From a checkpoint of a small image super-resolution model.
Model: 40-pixel images, arch unet, norm groupnorm.
Training: muon at rate 0.0097, 12700 steps, batches of 256.
Data: trained on reaction-diffusion patterns (Gray-Scott), 95000 training examples, 34.2 epochs.
Rows from block 6, named by matrix and row number. Rows with one number belong to one attention dimension. Each number is 500 + 40 x the weight over its row's rms, rounded and kept within 0 to 999. All counts start at 0. Numbers have three digits each. After the name is the row's rms in percent of the matrix's.
# q: attention query (model.mid.1.attn.q.weight, 128x128), inputs 0-127
# k: attention key (model.mid.1.attn.k.weight, 128x128), inputs 0-127
q.74 110:440490539512532493467539495505425480454470518550559528523492534498535561410480475478538439437540505420473455523467536502437512526513483488550511536513464503454531556417523574492583508537494515447472479517592522534503482463477535574461504487526462503462485377467467493401523454531480502544491498486532483567505473565448485457533462510590532499514511510500497449476526515533565529471472
k.74 105:428473514560489486471547483494458519479472530475550469522497507558487511503507466579476461457546499552557474541422480579455544481523517457542474466479518496434519516553541515449510498510405530439582560508559490458424408490496499569505447496435562446459538460497464481442538491494487462498534520446510513494551492555518495504558524479520518454556566517519561388493503477516512472524512
q.75 106:495469532461579526465530476433471521500523475535533524462528554502509491460416516479470534495454378504539484491507460460488506506495475534528530532474488472503511559440494566472474505512539469550494478448471442504532489542566546570511541449539475509523540478542469465500428527475539590483524492507453475502397489472508483482452453515431553515567537488561541506560425571417534470553534
k.75 106:474516496437535511482432453482512543479536504546516526497527537492511490549476475555540470526456478513512533516494506477498506449464442493536500525529512456575510415501495462515504421442505478563479470543425483568465449500496549517524513484442529567523438521468461493510546474469503547520562484469455484573458436538465495489508449569489510424514481470587553495555521426461498494662501
q.76 107:496461527502553473533520516515565492527543553540428576496458530487536424500515494500467454402460443513541467455487504540487468554518536549570483485533470483516509449468587507611478502544548479547513523431558547460496535489530561486480500498532533482492490509488500455508397491557524502522473491496492508541471540529522495423527461476498492494426474453477437442447462553484402542461550
k.76 108:498472462463507501482573496467530577509526539499487504476452543447478449519492507556474470430465528465566491550470576479494498539498509577525520483469464479552454542560509483528473464514514521573493507407467566516493457451570510538518450493534446473457451536432514545549480472480488564512510488512473469532490523651484480460529509453423478512475521481548455475568510457543415477524528
q.77 094:510507422492498478528526506482440475436477468543467464542508526491490457530440552598478584482554476565496507467481467469515483587552538473476580493518534493522481472479475511533531496517523511508546516541440485515471505490560507442444523459509419550521526478495493502537507497510520496539446485523492549544412530487477585448491386480429426587479525517538499506480529479515487381513477
k.77 092:517525476502505499520438487518478491530518520527521505493521493478455538510453416476496577466445491462502489489525551473517450418517446576471502433477531542554452453398479516476536558540525394500498539479490430491546546510553512471513499444500529564422496513539560486563522534554493484530407555512414571546460498487471509486485482495510490512528553515540437518460480494532587514559459
q.78 102:481476435473469538467457459498491502450531486522509510545518485505552492470449477542522468508543465569524444444503524502480484538410480496421522487471478522505495488541414481461462456489476522495507543437520464470482527575449483446506477523512608541605483565504433503538533566506489463555560508598533505510509565527541497448588449476540518486519492513474514453584450469525524459468448
k.78 102:472492412474461575488432534559481458536457524497503529537515563541505446427514515459472457551504466506506513501456470549453525487495482408491503522527481526528498532488507517493521446539478470511514477479541530491542641449488451370521517553541524571532458524466514480483457539530454549504586464516417508549488449530469517535513470526603494528526513532463469536481501475527473470478477
q.79 098:514617516523458481548503493515515540527534433497473510566522497453560545500476473467551547477479466474522466527512461499459435452488473427481450520469496500539526543540496396549488477528444496436537496512508496516494478507536568489520520415471483463526484524591433562555651485442540511513500546492493514435524542518432531474524491430500468454424484493495474502520538520524488503519470
k.79 096:556543472487458521514475490469495434526476469441516479514460516417451510482439515477523545521456499451548561479521475540503464530480465449512453524530522531473487523551462445501528586479429475500495501514590515522603567458487479501550525517448588481504472571512477490513534553472526470480473518462444550392480465439519536525556562474512519510510474481419435555474484496564530542558528
q.80 092:503561505441487553507460453518462517495521438507482554441497430526575557541496519430515508590553448499478505488465476512524505406479462506499552551411538537480496414479440448497479538477503544493479512504494543533511507461614604491495545489454486566484505516522527470529502534527538480520504531463467498530503560458486428422600444548530513528483471474490546473474459522497489540489501
k.80 100:494486520539512502437523491554506410504536485504491546474490539476496512548455539531491579526457485469412505433513453509506559462536509452491527496460509548526469449570476475617483508472503493537490540447589547544500507496508536473472423485511504507501572504503447476573452587503523512509525432476462543500519488510473494429483488504560506488431520561418556518463538500436427473575472
q.81 098:464577511469513500481456475484517407476487522428557497473530572495533498457488529599477480498476488512569544500542498548488545474510515468477494548520515406476568478503516535553392577493568499456463517489404434461479485535526553532489525487500514544456508503532455503451498523497498502539497505459573511515497487525521482396445457456520448548533491519461453494512465447540529528601492
k.81 098:570487482550528572456498494503529462478502521452559491461523450487492525494507502516456534536508415469615557426513528489507457465516513417553456538536558486503525421434484570519443503507522557593522496446456516479496439493490549450517509514478428504460455567504461485450465515502509431510498550422454496519517466576529531460502479468485512537591477518516467439518497509519464514548474
q.82 102:514529489550547511577524582469428497441455532448483474546565474457498462476511489465529557543517441492481546532506466515482503510461490516491570498428472469514541531521547472522568479492407546512539461523540485491490490465471556492496509491506548470472490459538475478475453408418500466452498530461409545494492532469535531552424474588547468541480536526517567614487504518501531492442523
k.82 098:521576543512554492544517478503554506518500491487554544495516530578471519504496440531462504534518518464429476500536458474461462502444499548523461528478473471462442480476546498485573531476427468494533496514461485468543498557443435529483458475510531444518521468475457500496458549428543472507501534477491510513392546435545499457462486599504477553562480439526603591511498504462421509450558
q.83 110:531505505535533476500479549393495480540545495518375584478483489424496512480477505502485460519549464488463476499499511512539494514535490550579538529452472473477479527453539501510493517551510430502428473524477558523483487543428546481529487484449531497576449494475491562478603455437494476556501494462479513474474460536462499505506610497525481503560575424481571495556527529465446480544518
k.83 107:526473534596561453495483482485438457416505476529413548560464527461495448529518514469513420548535487400507491502442542509509556510515514527499507545554581539533415475510486507542473493512483524498453479508514438524478416482438466568605476479465560530542492471498486557515503477480506500466498498437554513467483436577483490500516526458506542467523506490520522561510505410533485485558516
q.84 101:542483437524531474468519496436513441530532513490502464461500491473501501456509565410528501507504527482543485499480519508526484522420515532541497480496543506520484500461561482486484422502464441513543466440429508460501564459487560474458508522514488526568511593486450433543530488431535611479436533523443494565462449585501476539481544537479517510501485444418474495585521491578512474560553
k.84 101:475474527521492468495476472467467547477551553502468473492507499567488491541551514495571515469515547469435469521499546510460523568454511487468454477484537501493467545510490512540515487473492533531533490463432463447541488441457542471513455497513488554631517544509451532450535505428476551531474454526499531581491495434536449411455543494491470536456460457492527523523504457581513505663492
q.85 107:490492535480564471613518496468483467501522476473534530501507440501533455437477529526434458474420498508509513607491481503527469521523510554589500499554529516535446502494576502467525582437483495524499514436412519468462521466439465496532522447543534515521543478508536505505514489464483520458564522564536527509479523567432540482441498537402481554493481528493568460414476490475530467518443
k.85 113:572492542490511541522527558502519613586571398517602562533487511448508491503516522445461485495460482428461522491464534506523496464475554580502534486388523483500485481465487465461507502489517452541478479436449505478490463519518509490459501495476519509523497495462439486469591420519496475454520502523580523525477504479510500481517489490459554448472536465526497483445426551496567461579514
q.86 105:534512503484445531437501470494559546471463532527406555517569517519580512405483488520543576511554463459429479481481510531500517508433493551561415561469545456456495557544519500522484527502434499549486452586484538519496541489508488520491535517538512499498470508451455460424431480446524456569460460480549469509462540564518473475473484477459527505462524514422531556529485496517515573527537
k.86 110:460419558460452469459573458496536584458507454484466496532527511530485506543563517589426552538519511420491477450469537510507527527520469534478490550573457478494534527535507456505531504490454570495524483531459501573552494473482511447575491479484469532541502480473462497466491514477428438580525511445376556485481499530511522469497465457443555460473472513544499527556557548502491489446473
q.87 107:477552517517542548527496445557504506538485490519465462477475509448480497493507454481428567579497517546493502512499517467496464523529484496551555501516493472515478480494565524479418566491498555508485531568535457415462465466521534487490465496480507498431494525500500422446479488421538522496518484512495474455568391560500483463497466524486569459575465473416566527495507559615544537423539
k.87 101:501549562503512527507528571516525505444487530475532527482503497431572506531536450488482564521492511380446516512494482534477483510453456535517524485587519481547540473524557534550513453552532591495463537508508492432417448466513496479560449514506499501464481492492448460458502550449495510500578465501496479463561484429484490424457461583431474447474489540449561529530542506534489459442560
q.88 098:510518470502514483414456533465512523476435481555578497548480491492523549493405410476490538445553456491474521518474459425540472500517535501539432486526556500551550480493487412601502541504578499495479475470422464525459500499497440510530525491547449495480474491506488450487541523473507469484504531463564512526536529466487529532494469559449456477650518501533487518514500572472514430487477
k.88 101:489511469499503466456459489524524464535502501434579426530455477467499513557448509507442477494532457458505464492420506462506450506585460532467490463428537562489479433487455513574512481498495497534507486522505435563585529557523488538520513498557542551490455523432487517505564525588472476507526512483480455525583503438543485539414505547446451415566550461501524479516515494478577502514533
q.89 108:461475404538482525490483540541526575480551485486446415519485465607526545521441519499465476502479429536469538494448497495471512486440481484529506474505561479506514535425464474532567492516513490461478498483486489503505546516500490500496481453541534469465549417521492513513506538521523489507518557475378556520382545476503572485560469511554497466476536470444469518567538545464478550554579
k.89 103:497431476505449548438466531483510562475547579494456459550481511470504481526456534505439471501461487632481521510497523425517497498442524501479443500430496475445464494469510512489535546484546409446438504453480517561581489479501549464584455492474578544485494529488485557554582486466477493507560529506452540515458505578450471484517499523526453533469477493503544552518524546469527570480520
q.90 105:491501436394490506490493460501538504398452521495521497526493480500427457488455514485506479582571547502541474456540502509549583503530479508470489527493482503444506507531535432402492494519515490476497524428535494509433492531532522525485437496456516515540526548576640461566513519422479469474474546463519510530526465516490436485555596462517535548474518526454465503499497544461540502472470
k.90 096:408530464559518545484455514492525420444480482544523443448522512497498449431449537419552511555606544454565544424523489527511577495490529472489495561511500455469556503507460478469518502469542528513531514494523454413457546473544567404423500534565519553467556539475535544533471491485477482496522555482463529489506492498483467478533488437482480498454538448430516526508526473481523521514516
q.91 105:493476474515528417474530487534506458473519499492430476529445517486501534571517534493569494506575484480531473557484474536494541542501532433563481567521509478404473529478526444529412549525483541474488517388500473535546479433527500471511583522427457475539512471442454546516410504510492502502510513518577483511483444488542520458424578493478491459550510507529477441523538523514594494486487
k.91 103:487462552493503500488521474490475483547505492461473457517460535596509527573452474521531508538511537452578510441518557488460505454481439447541469526488475511545466498472503474414479551576534503467515502494447503517559496488489509448445470494489487550457506556470538423520478468494488489506513456503554467494498535557491507545541521527438458547547432538500514328486582530523596493527514
q.92 097:538488555555457523563478481462537528419509500540447482501544513522482512514494514492520500498470528493465476449508430453423431495534502502508473423440472490560492535450498582480579502513467436461500536463407535520531446540446524518498483496554499459494518503490510455499465507494522413496542586571516505503437539597531483513532499541457484522518565568438465533510467560503451468496591
k.92 101:504469494514506535532442422495562565478515502513499558542558515466501434511548542532563475452514481549396540466478552489461489539529467472524457444467524504524506444463481512537545494482425532540496553486439521518461522465475509516465556446552598491507513449427514450513494479489474449553488519476503509545498458563489507462548510496480538447492530493483487607543418519584542452438455
q.93 100:534550566501438535494522511548524558518516495555511497474550497480511443490487514556441583524506459483519545548449520434523467491463510449484527508399510510493449505524515494512475524441527527444532473383517508505499435437492475561545496453487529511478502509452455480458485456482501500572437511508521486427458578503471549523630546482582492522469444545448516467529505517557521482471551
k.93 096:528489530486490506410518545523542560534507495551561523472460472505503448495509440533425566467490524556447501457513494487461493516517470508509447549497545434486480460544444470568463473460542528496485477493570510477557501449505544467489550486481526454546499482494507576415454552503468520520555425432520492451505564425530522517646474467569469471509483472453492570491540515505507480454486
q.94 107:462444517474575551474551479470485475513561500516532517515484487529446486507502546488514552572510540469512514503453412520476496551491544480531423445428426501523536495490533569438505457534489524450509478617497473532489419521559512473482523580573578492468500502471522500508554471493460500505453495566487533437497561434443475519545538435545490491484528497524483386472507490457502469505511
k.94 109:449477490515607491471505476507446516464546489435553528506506539486445447558528526518507490566499512570553440469446433546492461553472538441542481491540420526551542471515481475472414482545532495459534510549505474429477378491506502546530519515531510478477549451474549497525531525478499497513480471563481453449515489446491536547528527464538503522505468489514478646486498519501430483533469
q.95 095:441536542540571568532548528558467472535530507514506486470455526459484544510554527495535489441530536495503472546492487523462490456433481463498504474473495508498532557496486394465500498524513483517494452482469476475453584550625500505493431493470474522439501453514528551581511494529448488505475487401575548481484424467485572487477423438535468519562545533457464469534467459539459466505524
k.95 090:473477561530571554467484482445472458503511609499476431510517429416468505477438508418512570491482531463508512562481530474514525533468552443578506517486426483463476443529495501485463535624450504495507450483553484539492484508555504485443536536497538526533462515492476541466535457522539489507478524538489588493454590471461517506486519473465492492588457510450509477530516549467520482453445
q.96 094:508480454466510440495509485523499462460518472518525542451514525483520527512427448505536478556497445546506481450508547505536514521458488476500484604494519515566487525501554502484460541430538452525431498457546542481474608430457540421580507473510452487424514514550470554529551473511549461548514485461522472521464524536492503588449447492553514464410517513508490545425480529480575565510464
k.96 100:602526486485555451525541542513575577550527548407468504544439515528510567532472444434495498480529510430478482493550567487513495457515539516480523544478458481570430466493510529422531490496535476581489538479494524506466521533510479482519449455472491558492480446414429448476506531455476535517486476419500490546467487531446444476455436490532562553514521462534481500549471501509526459480559
q.97 097:491524569467542504512501487526521486497490528433524530505532556477502575484499540426513508568530566533567485542474455557494556486559557498530490531474506488401441483504498435423518466475518491472490459433482477450497515509455534494506502512536506470439495476537485498479497527472512530539503522504573506474585458502508423449447589418478567517466539536487447444391462560514472554526456
k.97 097:483493497552513528510443512589523496543470644461467501488470494478480513491510522479437438448584541473497551538423495603532507460484531439501496491460462509498473517482482467465513471521571518525555477519481520492446549545507491465503445578541471547470489528550448526523421471443457513510503440484514526482571481581552414545532473513515468474417528542494482454470492518519517463488485
q.98 094:482471601554573468471497479493435534484554486539505522543468476463480499591580524514481483550478562561470440503503492445487524502481430521547514540479459533537552485456487553562529455496510463544524420539480532444483518525499489529438483479501532505481422473486574487496629481522556503436501496484404516468494505456486464489465487465546495519546546470452508482439538436548497472485469
k.98 099:502476494413522505509544489480514557537496466479501502487530571492492483519460564592480546441492491446568487505441469526442451535540551476529449532559573510523543485491511496578415515552559534571526528485470521475514513457460435517554557528458525492507442492494529497482465465529531445548496513464463528475564502437495438434534535431549470449485443551488489445486515486501414490575471
q.99 103:572492520463490479364449499522480460448512554461578451556541499449480499502457504529489442482472538510547478550563472473490479501488500445437507512477512438495509538542519544455449484534531492457467452526575451515505523494516527478456488526495506467498503552514485508521499512467544567484505577526524503560428487512497437482544556516557406525544494477434469390526575491560525542511449
k.99 102:457493471575465497450530529467518462489533477460546542521488533517481533494474541449445415523504542487428471473441518513555519471553471408471558498531503474542530520497482491523441533500532509529579527486583534479538537451564495438514498460460578551486458438463508547536494546501492539580483478529478480447493421490465509519546527449464507501436535488553467499467458475559426563591498
q.100 090:540481464562465491574470503542521515486533490498483515522499570470466503426493445488506487544525516507491462488500556496563486540486523624506558482473414565530423487440553463552454497515450513485568459517477509524477504413453484447501566530553576450498499550489493603483510522530429448469466514523518487489466465444545526499489535474485490522474478452535482461458564550569443467459475
k.100 090:469532483487495484570544447534509451458537634466539501522490491517466511517513451545525456474492452612598511445486538402480458464508477454506532459551476462585497518523434488586568477557448469476539512512477489563518524524480486528484474532523453526464511515407556487504501483495519438492487485476550510515504525448540481470448517491492546485448475471446537484450480514445532454549466
q.101 098:512443528540472460521486475584491484499492460509496474537529483537421562425480522478411545536512516446535422440569583445488514517497487507499530519542498461507493520420421550571442529546520438520492458456496502448558529575522440493537509531475459538535421524430469447514553504517519494499559517473500462524481515481524490468439509555507501496544507511450469535510502556545526556579544
k.101 100:497478563460541521554552479478464536534509311535511516503425522496526470520519437477481482477452508540506532439465553487516480457508454468509513525498577500478555532542531521500585547504502523491515506511422579469509452473517503519464524557538542492451392482587475483505506502487506419474504505471469440520471506506537523528488516470437517509535506507491505514408517528538416504514484
q.102 086:507481517517503489449529561481492541502433488565528521550454449465559504498472561505435554474472493461475543445497487398514586469488489451610507465486581459444493558529602612455510550469468528501513464495481464471544466514493502476501475494519515517432535493407420498514487529511528497458544515531573509541512518497542443541550463525493499463463514451488534506519498532519482440463528
k.102 089:451416538532473510484534482570500486511478442516524513518488497529516507427535505459522484483470549568514466507530543558476466534443553520495410535539494526487482502546462483416452528449479473535427588526597438480467538514549523442467488521510484537468372507498489449532517474446467545517487472472477549497487513478492490506470470504581537510511540580564546526474547456486558567462517
q.103 093:507561497510444475519497490525627521539533397436534496482538542458519534484519494502561517527523500457465460504581441513452491496557451515497473404437511571463469432496510484469523495453465495461516528409443541516482514492544591530452499529495529505523468544555523528524526560494506485540517486517576430488513517509476466571517445454438477496486456524475457488500512458464496549584476
k.103 097:538467514473461513500457470535527478479514664462429492538522436476508498475462538472588552526458522493480450432499505483569561534561544519502490439516482507469546552475442410503520490492497501492467534515439563551538500400537546516456521514493502486541492503539531522464484463516502519519443486529506443442535525523500507546475514474474477558518516422429418528544501470465469529560500
q.104 100:508442476495478565510499497411480472535568502412491547438518511525515510499475519503495472445517440514466529496526484511459512503483501565528522498491520493552496517494547414497512405526552506494472502439375599505586447463519514535530534512451535492565503428522546529511474389468456478440573525498537536545529553535508451460515544511524507515497567480495462475460522509510468459444514
k.104 098:486492590493479458509423422449493507421489564473546454530506441516530511497525435469451491461458538455559499508497462526563520480428508509517456520536508499465470503460510512531495530556529549467499547498561508535547554492463531482556543490527500425476500485569531547544497482498510543456540551545553569448486471568506477497451541462488504478539434485418490363494492496458538524442527
q.105 095:471492496536439498525543478556622475495513578459507493533506516439555520498529555499487487482513467504398452506484478525432509500566450535475466557516507511526562507481495442513513487479470466496440484585513461577512449503501488498493530497508510484426514517460473435532533428499512472440489464442523441493477522441576464548487462425452512505523601478536459577523524453513503554505568
k.105 098:481475458550601509472443409465499528478496530451508488550551529499546454503498483593485480494499492471478419550552489508519476467488536473481470543512548458546565523444478544481464465499521508535457471515496490526538401542488420500514562500505513497444580518512490513554499451453548505492458472490496485498472510549461490560469524456492587554480476441526516629551498480472481568478431
q.106 097:497516516422468424513498510458459505515569523576466445509488494542509517561486514455499487431450479525477531466540537487447527461468589507409482503450521477535472534449453561486512500452470513567436496551537560449504506563450472554582512485505497480405497537557477522480453492422432518514500491530572535518520549507552484524465539492539535489453521506551553499557438444483560522509510
k.106 096:516518439502486552506498498426511525455504401498520480543472503490486493466566552493433519481528526445529469617475537540497539581498459472581552474482415490579448526521562434521502454452420511472496536548513491485515477463558511488575450430487502501547410494532506488511472480482511534421458532465525520515525478533457479497472467559559458518491466471483519574569505474541490494510491
q.107 098:505471552519515469470472564448525495563498508551477541466557490598520442542514445490447480513524544484454510513498590483493507471574524477425499542495528488494503471482520548534518494510526552497469430447523546502496529375453513465468509554528574539417467532540546401457454497509477514548484485419505470478531457506512459581551565515458519492478544502432466464507487512488515549496450
k.107 104:499496555587454449500577537573483541484478554473487496488465439546549503524541507553437459467548449378467529506500551527513454557458486520481490486480516478497548498497479496433486508442473585581497502468578488504551454500471439535470447523552430526516423511460497514532497465539470508423507519519562484500479510486534425516471460482509521452464510478563522527570438498522473486550459
q.108 091:485457397485506443454559512509573551462569462519533425512506447464500554523516541565458528539461480491596499496475570537531450486527551497509586533462491520518506502514506476466431474469488536465552504511476461512492525550555407495516452512457441455479499506517525520466565439536453484557504489421450462518520455433465493490469554554527481507531521486523514498572553429493507445537483
k.108 096:410543525529511460495415465450465539437556364469507439506488530546478488495537560445514476462450474490520527442480467474444526474524517524528532427531503541516463461544477466517511491510513530543519524531467472477532522525492486501462506506502445551508590489574459461595469467485578500594493477503449505486461492495506529529499481461403500513523520506545499600503519525531432466523530
q.109 093:472469506494522501462566528477528423507494488519538572543481483574513497530522518505422414455509501525480476490491494601481556451494498494496545558450520495508489492489487447456507473504460481442546531466544549543476440548491411537485482509512448491478482430453512530588503497545541498567368520471442493534503516546463508432599515494532501455516501494453499506502588502508431493555517
k.109 100:469535471485511397527555481509505525480449443536494497475532493453478459476467527545441526512473454384503523504522513527509552508587512531568542463496481468526489476508537571457414556481520495421460484519467425509601592509569505489502454480500520490398578496517550505497484532527528475504450521504511522417543500523516501521530481530519481543481449481543469518445491565421499514489490
q.110 092:449534484475433522510490493509519462527472517521560499459462508471433480548573526493532562502505484499542573449573518449575492513500582563522469524530476518553549481462543464414493444492542520507500400424456521525468446522543574508463535478444556449507500478539487462534502547504489529464482447417478475514465432432515442517553533473470600488478466449510481494528525551493531520508511
k.110 086:469491492555531467470488524486443446476474597481515443550481542460512537469480489518528506530558456560504476564494480479477498521488461492490391560570484547441476554460477525515500495460493533498554450573486518560559508468547486506472483406476469459517465534544513578476474495467527470502490577504509530486457517561508436471497500476482508467489476561555476502626499487522453437490394
q.111 094:494471573465496433502541542520542547522519518481535528578506536565463412534511460479507484481477523473513504457443529497493504516502415499530484440561516466423493506475507525495457423531458487514493563467548584442518578532511451544478405490484461467520444476473523480454560505574551501493522565470537506567523407464534530442514511497543494526500494472442512502479576445505437523546485
k.111 093:489507514438470457469557494554536572467504320568551506497491513492539497554466515502562504547448490446521520498490546503557486448448519445518516511509419533505538525532538483548517507471498493437487544487497561533480459539510509528497524506472445486539554485481525460528456464433545462548517540532481439456522488537477493494568505546477462456394513481567474408472512510504484536527503
q.112 087:448460499503482499514540498509497465524531545523467474536494507398511532409504508453548523459524492475482534542474450494463484499540510536524497471559520525514428545514561527457527534420516537482532513393425426530531434452554533555515467460510461504479532490379548512485573513540569476489569544434456489489487517502484536476549505484459495583484504550502489559474478407501485496479466
k.112 091:527513503570432545499440414508480410541465548538533529499503512427499491511377531466528481465434551474528580429458507515496471514512557475544531439510531486510456459415500511435423506519528503578465578463502475533468485507519543591410547506491513521487496541577499521537454477513490422485564533497522516464451522514516534445489515507501512505533511507517480525523496538471531540487492
q.113 085:474460511491460607539477493524485446458458468506520544521482480505512552505543479486453463478478526521423500431433524487512503518520474540474516500502517507496453554413453602541486493544553499512493459539450523460457461554519481512490416514486501563484579570492537517514553473518477559506523515499474553480556494426535481553554465517592553445447528422470425495517527536511409487510520
k.113 094:499457474480477462533570474449503574508493442534563491495526519507518477548483505544471529517569524515570549509559540495509409545483527493514488549552501511537490498542511432480437465480462430517491468476506533556526592537562490513483525462516530541453415470549558465540545449493523487433535470490469518407543473454562519483504408386521524459454498466486530498489489460465532461546485
q.114 098:480505463504546417523496499470495479542511510520407490500479514488523454485508529488504508512550586445458521508526503525440506515469521529483521513504416600450541486505471488461505449511457540509496469569521524557495477471472515424461509533502498568537413477499501541570436498471492459491514429480520456534601504396406476589547501454523518490485512560561482442458499515535520541551548
k.114 098:447518509539513500517519491429436526469516649521456520520489561499437550455540527523459451466501477537513465545500577494449486471515501487496503481543473516484601498539505482464446501488541541459472521452470496545564494452483540539549480533533468462523514587421462476524535513488576490468507547540462406520540453458470482563439429524437493476504507536489465555515457527521452468476483
q.115 092:555465500508490499500496482468497511457362465468437423496471523520455579468447522486513468426511467553486479515507503483547511504503483471563575489562551547506494478453426499498534491537473425444500509602458533558555533484491455553543446432456481486491553571498512453576494471521534491486463506464535459494477490566521486490492520536451473519469462505541557463525541448528499588535521
k.115 093:532487560455531472593438503522529509473446381536473468522494508523432556488458576476530442528538575445527448465483437451515450446474511522480494458497510459489552520506520466485565491473470514479544478580495520496512536440531505473499481495510526501454595528402508500450561515525493464496566485489468483538479536526506529522439501459466506500468518470458564599469507568488567546485516
q.116 093:518355420445459590486458494509485524475457536497462541454505496532538459512538483518489524481480521579466486500495535544505558499513457544534530508496481396514536574475474493501449529507513530526550459469505542474483479482522526517460522472529510533462512537535481498461578540492523519535532446504537463480517525480507505403528394528511508545447560476555543493527433461593544510471431
k.116 090:557509510480483443490495501420490544460454529513520520462436444475516504475515477499450505535483461577541397480489522565477506423543506486549444486449537512525445460509570530460453496530563463504466436544540508553471402529465459469469462424599534510497513456565519549525515522491523511409555471533446487477541506493553457482476507505582500470479497483518490492498537521587516550536493
q.117 094:503467428496416494520550429511484533497393483455528444482476537458447476499523517575485495481540548489478501503504482541508541547460483521430488448510563563468533542512530468451554464427474549490543505579496536501460537483483536476540543588519460467477576420462548482467485438515479459531441556523458568513529526488490488533437556520461536491522498543487498552534501429558532483541467
k.117 104:445516542485399486550439534503547484528531574559504524472533477505474530524491455550540439545446515483529494545505458503412476387494503526492482491497595531472458409473483516476538483459531517502501529485445480470524549475495509511538460550567477513563567478525519510486539512432507455587520495509462546428487471526471512520501502531516475507473439476509516630538512439481486532445539
q.118 086:537509545367513520508505505506560451553495553495577505527422490460454507505419445514484572533529498508544471550482413404528443526572496535530551392472448529510472550494537502498555524560497437471541512540571508533448503545506504491485504508507516494462471494479431534511485445474530508535523496431471450485493503514516542501499448532453462515517507540556491488454543540472543430506500
k.118 087:471533480433550479521472479513494514490465502461528543499432561470473536523526452441557553630634498524462537418552464457507464442496520502502525526531462502531498500460455480573409516454497541475532549491484499498428473578504475545483541433534518502458501533464505505540541448524557443527452465478487466437493545442483480514483509536507506517468478567470504486568496550549516466491491
q.119 096:541441489597499500467423521506519538509482491544548539562494525539534509542536530468490445492539457552473496491475468528521435423381489541485501522487487454449508475471407475469546500425520551463580492447406451549522533493517516550523522523520473526556506489463477480453581458483523514474513583468464526579517429476546534523521471499509482469507463506465513488500500477441517476590503
k.119 096:512554476498476552469458492515504532466533402517542496498455503547525479445439485484456485510418427451509516410456435525483502497483414514514526568533564488442557465479419463508482495489511426591530532517494495533562533465529498520482510533573547544525507504563570510528487522531462532512533507501548437471546557480543490463544413507504496496497508532456438504496580507439468539538463
q.120 097:453602529541557450500504521543548530522559496517492480473424483510488443525591518526480418452469493534538497501507464478474536555533464509571514450494521487517500557451467544569563485508485547451424529461485499577492498505540543473485468493493434533529460520482474538505451443522507460466553537472524496586444490587504479448392512456456505476520515428550526453526531489493479442490483
k.120 091:472541500449513490482452427521470514531527438535471487480538516536498469494505462546546553513540569532474479478435477520446494523502583463448523493517452537495527590479542505433511495427463440496511525577538486526518502519442436502506607516398505454480475454463554534462556531495515483524501533527579468405545501514513503534440561534455546479530459536547457502435494547514464493449484
q.121 095:447499577490598512470534474462523520502487531468532497457515502468495501467451449497494554580559443498530499473556516517519520448539529531464451464464443528442557482456424529487522498583409558512538518508524578520557480545460562517509514530571530460500497526507514464440495431484471476480512481553501497561493499470485392475479439550509510546539442457490525537531506455485395474483487
k.121 100:531515454510463521492527439484457548494418474564463511565516569454510440468483505452487595538501516573421589497507466529554459520482519467478471520463471522472501505481495490600490568564479521435514514500470457474502522462471469518642472518537491463536452463462491480526410502525493526506512474479553498481469461430508460520522539471502501540504506450482453505555470579497479557554525
q.122 094:475515465547524449450563523493427442405487482557555566407476440456483473572501493447521451510449494452539462518554496504517520498581496504567548501441488407513541490503554510503504545544492567509470490540511525550485486480466486504546531478460450464535540491489482516465517393564461527542505487494561555486537463396529500498474524478461547468495468511527461505586477508527491504466514
k.122 098:415561505529530437460503517501591460465523468525491482531543438521524497524447505513477501447504509615420521562503445443539516471525490578504529471503492508475483514481476508469422417486467536517499535480504485480535534569492441462579514462468541522456477491461502476484456515508543483452519537495450591498549509525487535556422436493515563471449471522532500464510528553544459433469577
q.123 103:631536530508519530520492463523507513472432492469518526547519467509483475590492416503497491499500472522449448499495496471465427526543470569530536442515520532481482507520522473511465462489526475529543515531417518450503556516614423505490575535473449524459497466512540517445560515518473549412467517516520499510460544460499577461487429477475550562541464521523489485514511515400509440450497
k.123 105:535480527464516535525477527552461491555555427455536541395489449538596533509457546523535551499522485574542456427541462444521463458522485523432434503502506484511477485506486477564549523487556464487501443484541516527511433493442539453546449554478459466496544521552492503538496417521500496549493480498553458478563529470437512461525475554480544477511415479395540472515517541502497500463512
q.124 094:473438485464523515505519484527447501449532562497472529530478481473523505536499541506560574451517484562439490482471507450535543529463470524536573526573466493436425492494452504547391547538486484525470552451525472491459499553506507526542405504586434560504543508480513476496507462500488487474501571575464550478512441540483447488513424591501525428573483459502530435536472487516489492480522
k.124 102:569420468465462523549510503432540495525468309565497472493548517500449596522470502518505486474480490528539525563507505552549463457510491402448468538509502500524529442486514468509497568539532507506506505495528506415453520530452527444435520462523471512497551479507503499502534535562490520450470488551588553472520491392513517479469520511514527521492502534541500475494481505501503515443481
q.125 105:453541493537539551448500545522573511476508482510492467470479485494440489549477568484516561545561503465406506456526447490556480471514502463503547471463511532518517465519391453506506538541502430485493487560446561462488502529592549477498527440494491521521480529408511522451473478472480442491468554501444438519497462447571505498412553537511482510539518541533570510484438505575445505553536
k.125 107:480471483550490452444501492513434438437467457541506547533483564484531467555492466492504489479510514568556472497500387547551517505500509483564461550493562525490493510618497496476541547530462483547558540493380466477516537421505553478452520571532542476490519506467523448436485480499551506423522507478488498469543483458488502476526599457493511486516482504440538567504453478558491495454476